python train.py --model="contrastive image-text model" --dataset="simulated stained blood smears" --train_examples=195000 --image_size=32 --crop_scale_min=0.8 --horizontal_flip=true --rotation_deg=10 --tokenizer="word" --vocab_size=32 --loss="softmax" --embed_dim=384 --encoder_arch="convmixer" --encoder_norm="batchnorm" --encoder_activation="silu" --encoder_patch_size=4 --encoder_depths=[14] --encoder_kernel_size=5 --encoder_widths=[192] --text_encoder_causal=true --text_encoder_width=192 --text_encoder_layers=6 --text_encoder_norm="layernorm_no_bias" --text_encoder_norm_position="pre" --text_encoder_activation="silu" --text_encoder_mlp_ratio=2 --text_encoder_head_dim=64 --text_encoder_fused_qkv=true --text_encoder_bias="all" --text_encoder_qk_norm=false --text_encoder_parallel_block=false --text_encoder_dropout=0.05 --text_encoder_inner_norm=false --text_encoder_positions="learned" --init="torch_default" --residual_init="zero_last" --optimizer="adam_atan2" --lr=0.0011 --beta1=0.85 --beta2=0.95 --grad_clip=1.0 --steps=14100 --batch_size=256 --epochs=18.5 --lr_schedule="cosine" --final_lr_fraction=0.01 --warmup_steps=700 --weight_decay=0.07
Rows from block 8 of the image encoder, named by matrix and row number. Each number is 200 + 40 x the weight over the matrix's rms, rounded and kept within 0 to 999. All counts start at 0.
# pw: pointwise conv (encoder.blocks.8.pw.weight, 192x192x1x1), inputs 128-191
pw.9,193,82,189,127,248,240,184,208,194,188,238,292,156,210,232,122,150,168,235,183,143,214,175,204,196,138,159,192,267,170,211,167,190,186,198,169,208,167,133,181,123,261,218,234,186,238,182,239,145,204,111,191,194,196,58,115,192,241,181,178,175,160,205,233
pw.10,201,180,171,182,146,154,175,224,145,210,191,111,204,186,206,182,271,192,211,230,239,207,163,284,161,237,174,142,229,181,164,140,247,255,201,217,230,136,204,168,182,247,159,253,284,177,166,263,190,159,223,160,206,222,195,255,221,190,236,148,186,195,235,225
pw.11,179,190,205,196,138,170,151,189,187,183,231,174,219,179,227,159,210,207,179,193,367,245,202,218,206,186,203,224,109,178,243,258,219,277,182,157,257,189,196,168,297,193,241,211,221,128,220,139,243,210,217,238,312,215,179,265,168,156,232,216,262,118,260,198
pw.12,219,179,170,199,165,111,195,167,195,235,239,195,231,242,206,218,121,209,195,207,235,266,232,217,234,256,163,174,215,138,156,199,314,223,167,192,223,192,200,179,226,213,289,162,252,222,213,196,204,184,202,154,207,217,212,301,175,225,166,207,182,266,187,220
pw.13,187,204,185,198,273,177,255,235,216,178,200,197,157,207,161,147,173,221,197,212,156,169,191,199,196,177,202,159,173,234,204,182,180,151,229,180,78,209,147,191,182,218,222,212,198,246,195,216,195,199,237,210,154,193,163,140,207,114,179,168,217,186,176,183
pw.14,131,208,190,189,147,175,191,224,182,172,223,136,203,131,200,282,220,225,226,190,252,164,208,170,211,163,131,273,161,189,93,228,179,250,194,161,81,192,142,201,187,215,202,210,177,168,172,185,183,177,165,300,275,197,182,146,183,227,156,196,184,156,276,214
pw.15,196,110,237,161,212,220,165,178,220,229,194,202,206,209,218,212,155,238,264,222,190,254,199,154,175,197,128,215,166,189,217,227,256,263,190,240,272,224,208,237,174,212,192,166,109,161,212,228,182,202,233,195,204,155,207,193,205,214,221,208,162,210,166,177
pw.16,211,192,203,230,191,201,156,185,162,259,227,190,240,219,258,183,194,256,283,216,226,302,196,201,248,183,189,208,171,261,155,208,267,246,182,227,219,260,212,207,192,248,249,158,150,166,156,215,221,196,232,240,254,182,219,235,211,247,170,231,275,268,246,236
pw.17,158,217,184,183,194,219,213,206,138,132,209,188,122,181,164,211,197,160,224,114,194,230,139,334,173,192,147,195,175,249,154,249,208,215,200,198,226,128,177,158,131,183,262,313,243,193,233,159,185,182,177,206,173,176,167,205,227,232,265,225,242,248,236,249
pw.18,179,160,168,185,88,214,125,216,207,157,171,180,144,149,199,111,180,183,170,221,139,214,175,130,168,108,224,157,215,161,199,169,231,156,217,188,147,129,209,248,205,299,152,171,134,150,169,177,212,186,234,237,158,115,158,232,165,188,134,165,164,160,139,135
pw.19,148,150,136,181,254,113,130,238,154,233,186,103,218,182,218,163,184,196,351,187,193,254,177,247,243,210,217,187,159,144,215,171,245,277,223,216,160,202,193,175,125,160,163,155,190,186,166,171,202,144,160,177,162,183,216,186,197,225,166,223,191,246,211,205
pw.20,222,204,183,189,205,196,203,191,238,199,247,146,234,159,199,0,274,214,167,268,232,215,120,170,170,236,276,180,137,149,136,229,180,193,211,178,171,193,159,236,229,167,180,172,153,152,146,132,146,180,149,227,194,137,130,238,120,192,205,219,144,186,151,247
pw.21,184,226,184,210,152,178,159,195,139,167,194,201,200,160,162,271,206,240,194,176,222,201,172,235,192,232,202,328,174,164,185,315,230,241,183,205,147,208,165,191,249,199,238,178,199,167,157,163,188,213,220,300,247,147,226,194,174,150,196,211,208,229,255,167
pw.22,187,166,172,202,154,159,210,203,198,205,202,193,243,186,201,118,142,174,176,217,278,230,188,236,199,196,233,179,336,207,204,246,228,235,264,210,197,167,176,229,216,221,188,165,197,180,170,169,182,225,248,172,248,190,103,286,206,190,222,263,172,234,213,207
pw.23,183,226,143,192,194,237,150,297,192,281,182,242,190,180,211,225,183,197,187,237,199,208,198,192,176,158,180,223,181,137,190,203,177,203,238,290,175,153,137,275,147,187,161,196,234,166,196,150,229,164,184,183,172,202,170,168,225,172,184,168,224,202,215,206
pw.24,225,187,178,214,220,206,194,183,189,160,174,256,167,75,225,226,281,191,186,269,209,197,223,272,163,222,244,183,134,156,202,113,169,187,214,186,114,113,169,187,161,215,231,188,238,214,110,302,187,165,149,153,224,155,254,195,251,222,165,144,194,176,231,181
pw.25,283,184,198,164,214,192,184,230,244,128,271,234,236,257,265,223,251,235,133,207,158,222,137,184,169,231,262,256,134,230,261,186,268,142,124,149,198,146,157,185,195,257,250,166,178,214,201,141,179,190,267,163,125,150,234,148,267,128,243,231,192,225,197,239
pw.26,154,184,202,179,132,185,202,177,181,179,215,225,298,157,168,171,230,179,206,191,310,211,178,172,237,209,153,210,218,173,189,239,168,192,135,183,159,211,167,187,229,176,278,169,261,205,155,145,187,131,235,272,326,208,201,287,166,219,236,246,184,156,240,211
pw.27,203,136,182,171,304,134,220,215,189,180,188,223,168,172,160,175,241,176,219,179,210,195,173,291,203,144,189,190,132,174,184,176,212,187,233,194,177,235,189,188,214,197,177,273,209,264,196,111,173,189,117,193,171,219,161,150,229,194,209,174,247,167,257,228
pw.28,176,284,170,274,155,197,134,206,188,182,179,238,282,169,264,218,235,192,157,216,282,163,213,224,188,222,187,208,184,212,215,244,179,211,224,203,144,214,186,186,249,161,253,221,254,146,212,225,224,137,226,216,252,184,182,209,226,197,143,221,213,239,225,120
pw.29,211,200,206,152,149,149,183,220,202,163,210,239,223,215,198,235,213,164,187,169,225,175,147,266,140,148,267,166,198,182,249,149,211,186,187,170,225,142,161,193,180,171,265,233,270,128,178,127,243,170,157,166,240,234,229,209,289,204,137,186,244,187,176,138
pw.30,164,190,255,162,171,186,184,257,136,316,223,236,162,195,198,301,158,159,221,186,187,166,152,189,214,219,178,224,220,158,260,144,176,232,241,288,172,129,231,267,166,157,178,175,198,158,198,250,231,109,214,240,200,249,174,174,262,213,143,176,122,146,247,193
pw.31,79,286,226,297,101,220,103,261,208,175,176,168,116,228,186,197,145,148,168,193,216,173,202,227,114,218,195,225,162,278,218,237,192,174,231,199,217,158,184,180,177,159,156,251,270,139,216,151,243,187,211,208,168,228,287,208,212,237,273,207,185,263,234,132
pw.32,178,148,236,147,155,181,143,130,211,230,173,147,183,246,197,192,141,202,207,192,230,172,153,211,203,215,242,136,210,194,171,151,155,210,115,153,194,166,205,177,240,234,111,197,254,177,213,186,168,204,218,193,226,196,213,306,186,190,242,136,213,117,185,157
pw.33,221,161,130,223,188,213,211,229,153,233,198,309,263,156,227,223,265,221,175,219,214,223,162,215,228,203,170,220,144,240,133,251,190,236,223,278,190,207,200,236,222,115,193,234,217,191,144,135,213,136,233,201,228,164,169,208,250,151,195,180,223,226,276,267
pw.34,233,162,204,223,125,243,131,143,202,141,148,221,219,247,232,135,207,177,175,198,184,148,203,212,161,208,187,219,144,141,228,81,144,131,200,174,136,115,173,188,233,208,227,183,164,154,178,207,199,201,211,120,209,211,177,90,174,232,158,205,192,186,152,96
pw.35,203,157,172,201,244,188,198,256,151,162,276,217,147,165,207,147,230,155,201,225,192,198,155,246,226,179,230,174,104,230,281,212,206,199,247,174,187,233,203,196,198,184,119,255,257,207,166,126,215,212,211,172,174,199,239,177,252,174,245,159,249,246,238,274
pw.36,249,249,210,278,217,223,206,236,179,187,197,247,154,190,289,212,205,249,211,196,187,163,153,224,148,180,248,262,200,220,220,181,215,210,269,249,300,154,174,187,231,162,183,220,217,208,226,182,270,193,226,148,171,225,217,189,225,231,179,190,250,217,204,237
pw.37,150,245,196,259,202,170,280,221,172,157,222,245,163,183,184,183,149,186,150,239,186,138,229,187,223,172,210,172,226,180,225,222,170,125,199,157,131,228,178,210,188,243,271,254,182,198,204,255,239,207,211,170,147,173,137,160,172,173,125,263,202,218,148,153
pw.38,147,164,248,220,191,152,186,224,150,289,173,176,205,276,200,295,142,218,187,175,238,229,195,194,258,204,247,212,244,159,142,158,277,202,205,180,206,211,362,195,203,149,199,150,135,197,140,118,254,184,190,288,191,225,230,214,200,194,195,230,257,206,184,250
pw.39,172,198,216,202,236,104,212,223,174,209,260,210,179,145,253,223,142,232,274,179,198,250,220,193,247,179,168,132,192,186,148,192,267,243,175,213,161,201,202,201,217,180,286,196,189,168,145,144,195,157,167,158,175,213,203,217,165,275,156,275,222,258,247,267
pw.40,253,224,185,202,248,202,96,200,202,156,224,159,162,228,217,187,171,212,185,147,143,203,186,192,205,246,165,193,219,180,198,174,274,172,145,166,121,238,209,133,200,287,216,235,214,312,176,165,161,223,240,165,137,199,204,161,223,171,221,203,186,245,166,204
pw.41,185,151,357,243,113,209,174,158,116,267,169,159,156,196,213,284,178,231,183,175,184,121,214,169,206,204,215,250,267,246,264,212,226,188,198,211,151,254,232,206,239,178,170,231,142,182,164,243,256,169,207,238,233,243,240,153,191,205,126,143,188,181,150,180
pw.42,235,173,221,174,198,184,112,183,156,219,290,180,225,215,222,240,203,249,197,190,214,247,156,190,202,250,151,318,151,186,182,225,255,209,203,229,185,207,237,163,229,272,215,156,186,241,161,217,188,229,203,246,232,145,210,225,213,216,204,262,185,219,246,189
pw.43,196,185,156,195,178,174,185,193,157,209,267,227,208,212,220,226,187,278,278,198,206,319,214,169,205,216,124,237,177,170,147,249,291,277,170,177,158,174,249,168,204,221,266,187,205,172,158,229,213,225,199,254,188,201,216,220,198,246,159,284,145,233,237,203
pw.44,255,209,227,231,155,202,136,257,104,209,196,181,213,194,270,177,216,248,136,202,158,224,210,177,144,246,235,211,165,270,216,149,242,210,222,154,261,117,178,178,147,215,226,159,208,253,206,206,217,149,261,207,162,197,277,173,199,214,223,253,180,312,165,251
pw.45,208,195,185,200,297,198,182,233,185,182,199,219,144,214,182,208,180,183,177,149,157,201,171,253,244,201,170,187,173,203,218,187,207,171,184,148,90,199,171,163,196,182,195,148,225,245,190,154,183,196,217,219,142,219,184,155,165,152,196,188,243,231,246,230
pw.46,254,161,142,217,183,178,245,255,185,100,138,147,190,218,183,225,176,205,126,201,220,98,213,174,206,209,263,208,201,116,189,188,172,120,235,215,228,220,242,214,239,206,251,221,189,176,150,192,245,162,175,208,192,197,181,222,170,180,242,220,257,153,147,226
pw.47,216,271,187,252,196,190,212,240,184,167,161,235,184,205,191,184,200,169,95,215,174,132,210,249,215,249,221,182,184,226,233,240,148,140,255,169,181,273,225,169,189,218,228,229,241,200,240,201,192,206,243,151,187,228,250,199,145,160,183,168,242,193,160,158
pw.48,162,159,179,139,173,222,146,217,116,179,258,154,295,189,194,186,207,203,186,209,326,197,175,242,172,204,219,192,155,175,184,231,237,221,193,130,161,180,221,182,318,202,199,247,253,184,198,167,183,148,229,223,292,168,181,327,234,202,196,144,181,149,227,164
pw.49,286,246,187,238,139,195,53,163,144,125,243,174,206,276,243,120,213,274,164,213,155,188,126,211,236,272,203,232,168,223,146,211,279,175,180,174,233,246,240,145,175,293,190,148,149,246,247,216,222,247,237,212,184,191,220,185,187,233,185,264,156,260,170,225
pw.50,252,198,253,185,195,120,215,193,237,229,205,199,208,172,280,222,242,265,280,186,182,266,232,207,203,213,231,175,243,230,244,222,211,248,200,175,227,190,250,189,201,153,253,211,189,252,193,286,242,118,194,189,251,276,257,153,282,164,136,236,217,166,188,206
pw.51,154,248,204,261,125,213,88,226,212,198,168,183,207,206,201,198,210,136,189,197,189,168,143,214,179,210,191,224,228,214,212,262,146,147,263,255,216,200,171,246,168,239,188,184,210,130,237,179,256,192,194,184,193,172,236,125,196,225,126,172,186,248,210,179
pw.52,228,157,160,198,234,153,115,224,164,213,281,171,175,218,233,209,165,218,223,219,158,248,209,180,210,227,159,214,164,167,151,211,319,213,179,227,147,151,189,190,151,253,255,199,152,257,153,103,148,193,218,187,173,181,163,177,228,285,168,224,201,264,188,179
pw.53,183,164,225,229,230,169,179,234,98,204,181,201,226,245,211,248,200,252,208,250,240,206,227,215,222,186,271,191,187,170,196,175,256,257,241,184,233,184,289,185,198,179,158,226,207,202,177,146,257,152,180,268,224,204,266,204,249,148,112,192,219,181,192,271
pw.54,139,352,160,301,163,194,177,259,169,179,137,212,132,204,204,219,198,186,154,184,160,176,161,220,172,227,210,216,165,229,174,237,173,183,231,208,209,171,212,166,156,199,178,195,222,134,244,182,230,139,266,182,146,204,243,205,132,197,270,204,185,245,207,189
pw.55,195,188,233,202,158,189,170,151,187,182,188,213,165,228,199,181,156,144,235,203,278,222,195,228,192,148,216,190,171,206,201,210,220,271,114,181,233,222,188,117,217,242,102,195,213,120,223,199,171,237,249,208,255,178,202,271,196,179,194,155,203,151,216,99
pw.56,154,260,175,217,197,209,156,165,144,193,216,240,202,212,239,176,216,183,173,198,236,203,129,185,266,133,236,202,194,205,172,203,213,211,213,208,216,279,254,220,199,245,176,194,169,143,205,172,250,175,236,286,231,139,190,193,196,232,212,167,291,193,180,184
pw.57,185,302,200,259,138,225,156,160,135,178,145,126,167,203,234,255,165,203,227,162,250,205,195,169,190,193,211,154,169,233,149,216,225,231,212,166,283,208,213,160,222,227,170,96,266,181,290,148,200,182,253,215,256,255,243,231,144,201,204,229,173,264,208,200
pw.58,177,188,193,170,191,214,169,280,219,288,213,246,205,183,239,247,199,203,208,198,176,157,182,190,203,170,205,202,194,181,174,200,158,204,217,349,187,157,126,255,193,172,172,238,167,160,198,162,166,210,186,178,183,229,178,218,199,212,169,208,223,198,214,185
pw.59,189,204,143,181,221,134,197,188,220,249,206,182,177,178,265,178,196,182,312,231,190,211,206,203,149,224,202,158,194,137,166,230,217,232,154,197,201,171,175,216,178,166,231,202,172,177,193,131,225,174,192,176,177,190,197,204,148,281,225,222,220,225,188,217
pw.60,167,285,207,220,99,127,130,147,187,146,99,204,141,191,220,233,228,212,235,204,169,167,256,190,210,223,207,167,181,251,181,205,173,190,188,119,258,174,134,131,169,159,147,190,199,144,245,191,210,262,186,183,209,208,184,212,197,275,217,153,209,208,151,129
pw.61,243,210,198,190,226,194,150,273,245,275,191,191,178,272,202,218,153,273,180,235,170,193,199,231,254,268,201,282,199,168,174,164,220,134,230,304,164,227,231,229,229,212,231,198,167,185,220,175,187,222,178,185,180,184,205,171,238,134,212,252,170,199,232,183
pw.62,211,182,191,234,163,154,192,219,178,209,167,151,220,206,171,147,215,205,152,183,214,218,175,232,296,176,240,153,177,160,146,167,261,210,238,206,252,296,300,206,240,199,226,236,252,187,177,196,219,178,180,208,229,135,193,265,200,176,196,225,281,180,202,244
pw.63,146,135,240,230,127,246,162,181,80,236,195,189,216,218,226,317,187,207,163,198,215,244,210,181,196,211,192,237,243,255,170,190,208,247,187,162,140,151,284,237,199,196,206,120,202,131,171,245,199,171,165,292,269,287,193,195,206,222,165,137,168,173,182,252
pw.64,193,186,209,128,228,177,244,185,256,178,180,165,141,191,137,139,151,180,276,202,193,241,191,245,226,202,174,163,246,208,207,139,220,212,232,176,220,170,163,189,166,206,166,195,235,252,204,217,154,174,162,180,152,213,165,233,191,162,177,196,225,206,180,228
pw.65,214,245,206,273,127,172,216,144,181,163,190,175,169,157,271,253,190,189,194,196,170,191,199,257,208,193,192,207,191,167,218,216,194,163,191,122,66,193,201,171,189,193,270,201,238,79,134,206,272,176,147,212,181,200,186,121,165,268,42,223,202,245,178,224
pw.66,187,219,135,204,150,108,153,201,168,184,189,181,255,159,197,225,235,224,169,205,298,196,216,251,221,160,204,229,141,165,143,262,182,226,195,206,164,203,207,159,212,185,207,204,178,194,180,176,208,183,163,261,310,163,162,216,144,168,160,212,186,151,284,229
pw.67,155,210,179,239,173,188,144,189,230,159,195,151,233,188,195,204,220,241,212,179,234,233,187,192,215,186,220,249,196,191,153,282,197,211,188,170,117,245,257,142,217,176,255,184,152,186,118,162,272,213,174,337,203,169,255,195,175,248,187,168,214,214,278,195
pw.68,200,242,186,206,192,173,89,211,174,238,176,160,134,199,236,211,224,201,272,184,230,256,206,222,175,195,208,196,171,146,211,216,213,317,179,204,268,186,211,191,125,211,98,212,181,136,191,156,198,183,231,189,199,214,180,235,186,212,205,224,218,203,189,158
pw.69,247,184,223,208,163,193,202,214,118,262,197,188,265,232,193,178,255,209,204,246,264,234,189,186,185,228,306,260,181,192,212,263,246,246,237,225,226,216,218,242,253,182,210,159,134,227,229,239,195,202,173,297,252,216,262,230,212,253,157,208,230,227,238,209
pw.70,165,217,282,205,119,158,207,249,168,280,182,166,254,267,195,264,162,182,189,150,256,204,187,182,217,177,222,183,221,195,174,208,211,238,192,228,242,213,283,219,220,146,181,189,184,183,139,201,191,244,205,250,247,253,259,217,262,140,221,203,195,189,235,201
pw.71,161,137,230,235,113,222,189,178,144,253,183,218,220,252,208,260,99,196,152,195,163,170,170,217,139,256,195,173,243,150,268,159,180,180,185,167,201,145,262,232,159,212,214,201,171,168,126,182,270,217,182,185,244,229,172,159,282,224,265,172,119,157,155,250
pw.72,130,209,179,188,180,184,173,213,216,210,257,177,191,186,244,203,249,220,211,194,248,246,168,198,207,176,198,215,234,156,120,274,212,270,168,203,137,229,212,197,227,234,252,168,179,164,164,162,222,151,192,319,246,228,228,213,170,236,223,153,234,203,298,262
pw.73,138,228,183,246,100,104,122,164,145,216,213,225,215,214,325,208,149,205,219,202,216,219,190,205,235,179,230,191,208,265,200,195,208,190,180,199,253,207,192,143,222,176,180,191,211,82,228,193,236,222,208,182,238,219,161,234,202,258,214,232,154,232,207,230
pw.74,252,131,143,210,114,196,200,170,173,173,166,189,244,227,199,197,200,181,179,206,227,223,144,189,209,223,189,140,219,159,170,163,154,182,213,196,172,155,220,193,258,202,223,244,254,114,146,199,219,157,177,162,266,161,88,281,231,216,158,173,189,177,172,202
pw.75,246,217,149,235,211,190,142,237,147,186,221,221,187,164,239,92,316,218,211,228,205,188,114,183,144,217,240,188,168,206,170,163,204,208,222,142,246,153,194,164,228,190,209,160,146,195,169,96,190,179,197,182,216,173,218,199,182,186,242,158,222,214,164,247
pw.76,212,237,187,272,181,177,128,230,175,160,249,120,238,227,248,117,265,254,96,217,167,197,169,229,232,263,228,224,129,215,235,159,270,139,185,187,263,208,223,148,193,227,235,209,264,208,199,161,258,132,305,225,181,200,275,153,204,202,238,255,242,262,226,216
pw.77,193,192,215,172,266,168,206,213,154,212,202,258,268,177,218,266,178,213,192,207,216,212,191,248,261,241,136,145,181,185,182,204,211,205,159,164,162,198,173,172,240,179,204,197,206,247,134,186,181,175,169,169,235,224,193,210,180,141,166,216,153,180,249,288
pw.78,205,150,218,194,172,231,145,177,235,210,180,208,201,195,183,291,196,186,264,261,198,222,236,166,160,158,205,225,217,179,187,188,201,302,189,248,280,200,165,243,204,165,168,195,154,175,201,223,214,175,210,166,190,216,185,211,194,243,215,181,230,203,178,177
pw.79,185,198,289,183,184,171,161,210,142,271,174,246,180,242,217,249,91,190,206,142,201,121,143,223,155,236,189,216,209,174,168,189,262,263,257,200,211,153,286,251,179,202,203,195,160,166,175,167,169,197,173,204,195,280,190,233,248,196,183,221,199,214,180,234
pw.80,209,207,179,196,181,190,172,199,246,187,202,145,194,226,181,202,263,187,183,176,198,237,144,349,176,218,162,187,212,169,132,200,163,212,175,218,230,145,203,154,205,206,161,311,242,216,171,162,209,212,163,211,158,202,151,212,211,221,259,216,203,204,239,241
pw.81,229,167,233,175,166,164,185,242,239,232,282,163,242,257,191,207,200,250,224,228,245,323,213,209,151,278,179,188,185,203,194,223,297,229,144,192,208,170,200,194,138,226,264,186,154,177,142,121,181,225,200,220,201,188,215,195,123,267,235,223,161,259,144,263
pw.82,185,253,234,256,49,193,118,173,218,167,207,199,169,225,271,232,195,196,233,206,178,185,222,139,142,189,185,155,193,203,234,188,156,213,195,185,237,208,208,243,220,212,180,210,180,0,219,188,202,191,180,183,219,210,169,188,222,265,180,213,186,195,178,183
pw.83,261,160,202,134,193,235,86,204,263,216,205,184,194,194,154,185,304,275,202,216,226,189,157,216,264,263,242,174,169,197,168,205,178,220,174,184,153,242,232,161,154,154,254,187,204,184,177,138,207,129,176,237,229,164,204,182,180,223,257,220,246,161,263,234
pw.84,239,211,152,169,226,169,193,186,147,167,196,205,201,160,193,140,313,217,161,242,191,168,186,216,188,201,198,170,183,157,163,167,187,209,171,234,235,186,137,139,191,169,203,268,213,199,220,68,175,165,204,148,225,181,192,245,205,223,245,222,199,177,165,255
pw.85,239,146,199,198,88,208,186,176,205,199,280,198,204,188,187,174,246,234,212,246,252,168,249,226,287,209,242,210,118,226,227,227,223,249,156,175,221,197,234,203,290,239,151,273,229,159,248,153,198,203,265,166,262,196,267,251,239,225,221,242,222,152,203,196
pw.86,267,220,201,229,169,208,131,219,134,162,224,233,202,297,225,229,219,289,121,163,222,235,207,234,158,286,162,315,135,143,163,223,256,204,206,188,203,186,202,151,219,272,209,226,212,269,167,159,217,227,242,211,186,166,208,188,208,206,227,235,219,252,188,198
pw.87,180,251,214,202,234,225,232,153,216,199,184,172,171,239,219,275,199,210,108,251,150,260,144,200,229,221,123,230,219,256,185,226,201,100,249,217,231,202,138,184,189,181,174,149,203,248,283,205,160,209,216,158,110,181,234,122,165,180,158,182,237,207,238,250
pw.88,187,208,247,223,154,177,161,187,209,200,211,171,223,269,197,235,146,221,181,189,203,241,207,179,250,233,227,231,159,160,216,188,227,219,172,182,201,198,262,174,171,295,259,182,176,197,171,237,246,209,150,220,193,198,195,214,199,177,128,267,227,191,165,183
pw.89,202,226,215,238,188,193,120,223,78,196,237,203,211,182,217,187,203,191,226,197,225,156,195,211,195,179,250,197,169,257,213,170,225,209,244,171,285,190,218,222,166,206,192,153,201,240,233,91,261,194,231,231,173,230,278,225,264,215,238,200,239,253,155,206
pw.90,183,213,125,203,245,247,161,271,206,320,202,161,166,149,214,226,167,166,253,195,198,185,190,208,206,256,185,184,174,153,161,202,146,192,274,290,134,198,215,246,206,201,232,204,200,209,219,174,169,183,164,150,204,195,205,204,205,175,157,196,199,197,259,152
pw.91,232,194,203,177,109,217,188,163,174,178,192,163,235,213,219,185,153,187,198,179,235,212,211,196,205,204,180,145,196,216,228,158,145,175,172,174,231,170,210,185,260,170,246,222,262,124,205,159,213,184,245,192,264,151,177,304,186,192,172,183,177,157,208,160
pw.92,223,161,172,207,145,223,226,174,150,244,261,191,210,242,229,194,273,220,249,260,228,215,141,169,232,276,276,175,206,144,136,147,182,213,187,174,164,233,279,157,241,187,271,164,133,126,142,167,161,220,161,204,191,235,165,195,183,225,194,224,200,167,119,289
pw.93,195,294,178,212,188,185,158,152,155,224,239,251,204,187,231,225,176,207,240,195,199,243,215,156,226,188,207,148,155,237,193,188,222,243,153,167,208,183,115,218,192,188,232,217,216,103,186,208,186,153,133,210,234,223,182,164,202,309,201,231,175,230,177,209
pw.94,220,206,153,193,242,214,178,238,189,255,200,247,164,143,256,176,279,206,176,295,214,196,178,160,182,215,253,164,138,167,148,191,83,218,226,268,127,183,130,233,214,135,181,161,120,171,253,110,136,150,192,178,186,199,199,167,190,161,131,168,158,140,245,245
pw.95,189,186,224,233,221,207,229,114,232,227,173,241,194,145,245,245,178,192,320,250,220,225,232,211,191,188,228,100,209,163,226,206,227,213,110,157,236,214,181,216,192,191,196,210,160,186,213,186,208,214,217,185,162,162,209,228,167,265,168,165,234,196,164,140
pw.96,208,140,180,154,199,205,235,180,154,238,185,159,255,187,249,276,212,170,247,220,139,199,212,145,193,179,212,167,179,122,211,72,167,232,119,178,128,135,192,158,113,193,249,186,172,132,201,226,163,147,133,155,222,198,235,125,186,289,173,149,117,165,54,240
pw.97,175,189,209,215,155,211,157,198,148,189,197,203,211,186,180,204,267,226,189,211,242,208,194,199,262,185,259,297,148,213,191,232,197,217,184,234,117,228,220,192,222,137,222,165,196,202,143,158,241,154,220,245,231,188,280,183,196,218,143,219,293,208,243,253
pw.98,202,319,188,261,61,200,147,235,237,201,164,193,156,182,222,216,211,170,226,236,168,177,144,212,148,196,211,229,240,210,232,247,211,173,246,209,228,200,149,214,187,202,187,200,184,60,245,222,278,190,199,194,171,197,200,150,199,263,189,171,148,273,205,178
pw.99,212,155,227,183,207,160,155,277,171,227,241,233,192,224,241,203,240,185,212,211,231,220,143,167,242,147,270,198,184,232,212,161,240,187,203,189,212,243,223,173,184,156,162,172,152,169,218,196,216,197,235,232,192,209,177,205,234,157,136,202,327,206,188,198
pw.100,233,185,153,180,142,175,199,191,144,188,228,213,215,135,171,264,257,221,201,212,214,153,197,200,199,175,207,194,247,219,180,197,200,195,202,198,214,164,171,190,214,171,172,182,240,189,194,137,194,128,169,223,236,177,253,246,207,221,206,150,213,180,205,233
pw.101,216,155,184,188,205,207,52,238,193,203,212,252,167,249,170,205,244,229,110,262,155,207,197,177,218,229,173,230,178,135,201,185,211,185,186,275,238,224,211,190,176,206,164,163,164,225,194,169,153,166,240,207,165,184,195,169,160,183,235,169,250,205,182,150
pw.102,149,162,127,195,203,151,188,206,168,226,223,174,223,177,214,91,207,179,223,149,274,251,213,226,230,140,134,200,85,153,169,172,268,292,172,178,185,156,171,230,210,201,233,228,279,154,163,109,173,183,167,214,252,179,163,272,181,249,218,247,216,237,209,176
pw.103,241,200,151,199,131,183,153,188,202,171,217,191,182,188,232,163,190,189,198,214,269,228,163,192,211,209,194,127,145,157,165,175,213,190,199,160,225,195,217,161,270,208,239,223,256,94,191,241,227,172,105,201,223,186,191,301,201,206,200,259,237,235,208,191
pw.104,218,154,197,195,149,226,262,162,161,216,165,172,254,161,187,215,206,212,224,195,134,129,237,242,214,217,158,145,188,241,193,133,186,163,118,186,149,211,212,194,210,226,247,235,177,91,133,212,156,212,195,178,215,196,225,133,187,316,180,179,147,139,119,155
pw.105,162,219,125,157,156,165,173,215,201,174,211,219,294,215,196,203,186,224,198,165,354,215,171,238,231,176,210,246,164,220,107,286,201,239,156,174,223,188,204,200,263,201,205,138,232,182,200,198,179,192,245,259,408,143,187,242,130,185,217,215,183,127,257,197
pw.106,175,184,213,195,205,178,228,168,147,162,255,187,221,181,193,200,208,166,184,120,182,223,158,310,226,166,155,203,218,163,165,262,192,229,235,193,109,226,234,218,197,163,206,261,260,165,142,161,208,168,227,279,240,166,167,148,209,225,235,246,255,203,249,213
pw.107,211,153,141,158,272,225,203,167,119,162,263,191,173,172,240,195,253,191,192,119,210,172,149,304,174,163,133,191,187,189,163,162,197,200,212,195,262,162,199,210,184,196,181,264,256,153,153,122,179,167,174,142,249,170,199,181,265,241,260,186,239,218,195,226
pw.108,257,204,152,233,203,172,157,199,174,162,223,247,196,164,230,138,311,231,225,228,184,191,232,245,145,223,259,147,180,175,154,179,207,215,222,236,193,189,141,210,194,173,243,258,216,117,183,173,180,184,227,172,200,205,218,192,258,224,223,235,200,192,183,256
pw.109,239,185,205,215,109,234,167,173,185,198,204,159,223,213,218,144,204,199,209,178,238,234,168,203,220,224,198,111,137,205,186,167,180,221,198,165,233,199,233,212,257,169,195,259,238,100,167,205,207,156,198,199,268,181,175,261,191,234,217,274,231,160,188,197
pw.110,179,208,142,126,166,172,88,194,254,218,216,190,267,199,146,205,194,213,189,175,277,200,192,182,226,224,204,214,224,181,186,207,211,241,137,237,276,220,250,211,239,150,177,142,236,197,235,174,251,201,153,212,254,213,148,260,201,215,245,253,232,164,252,148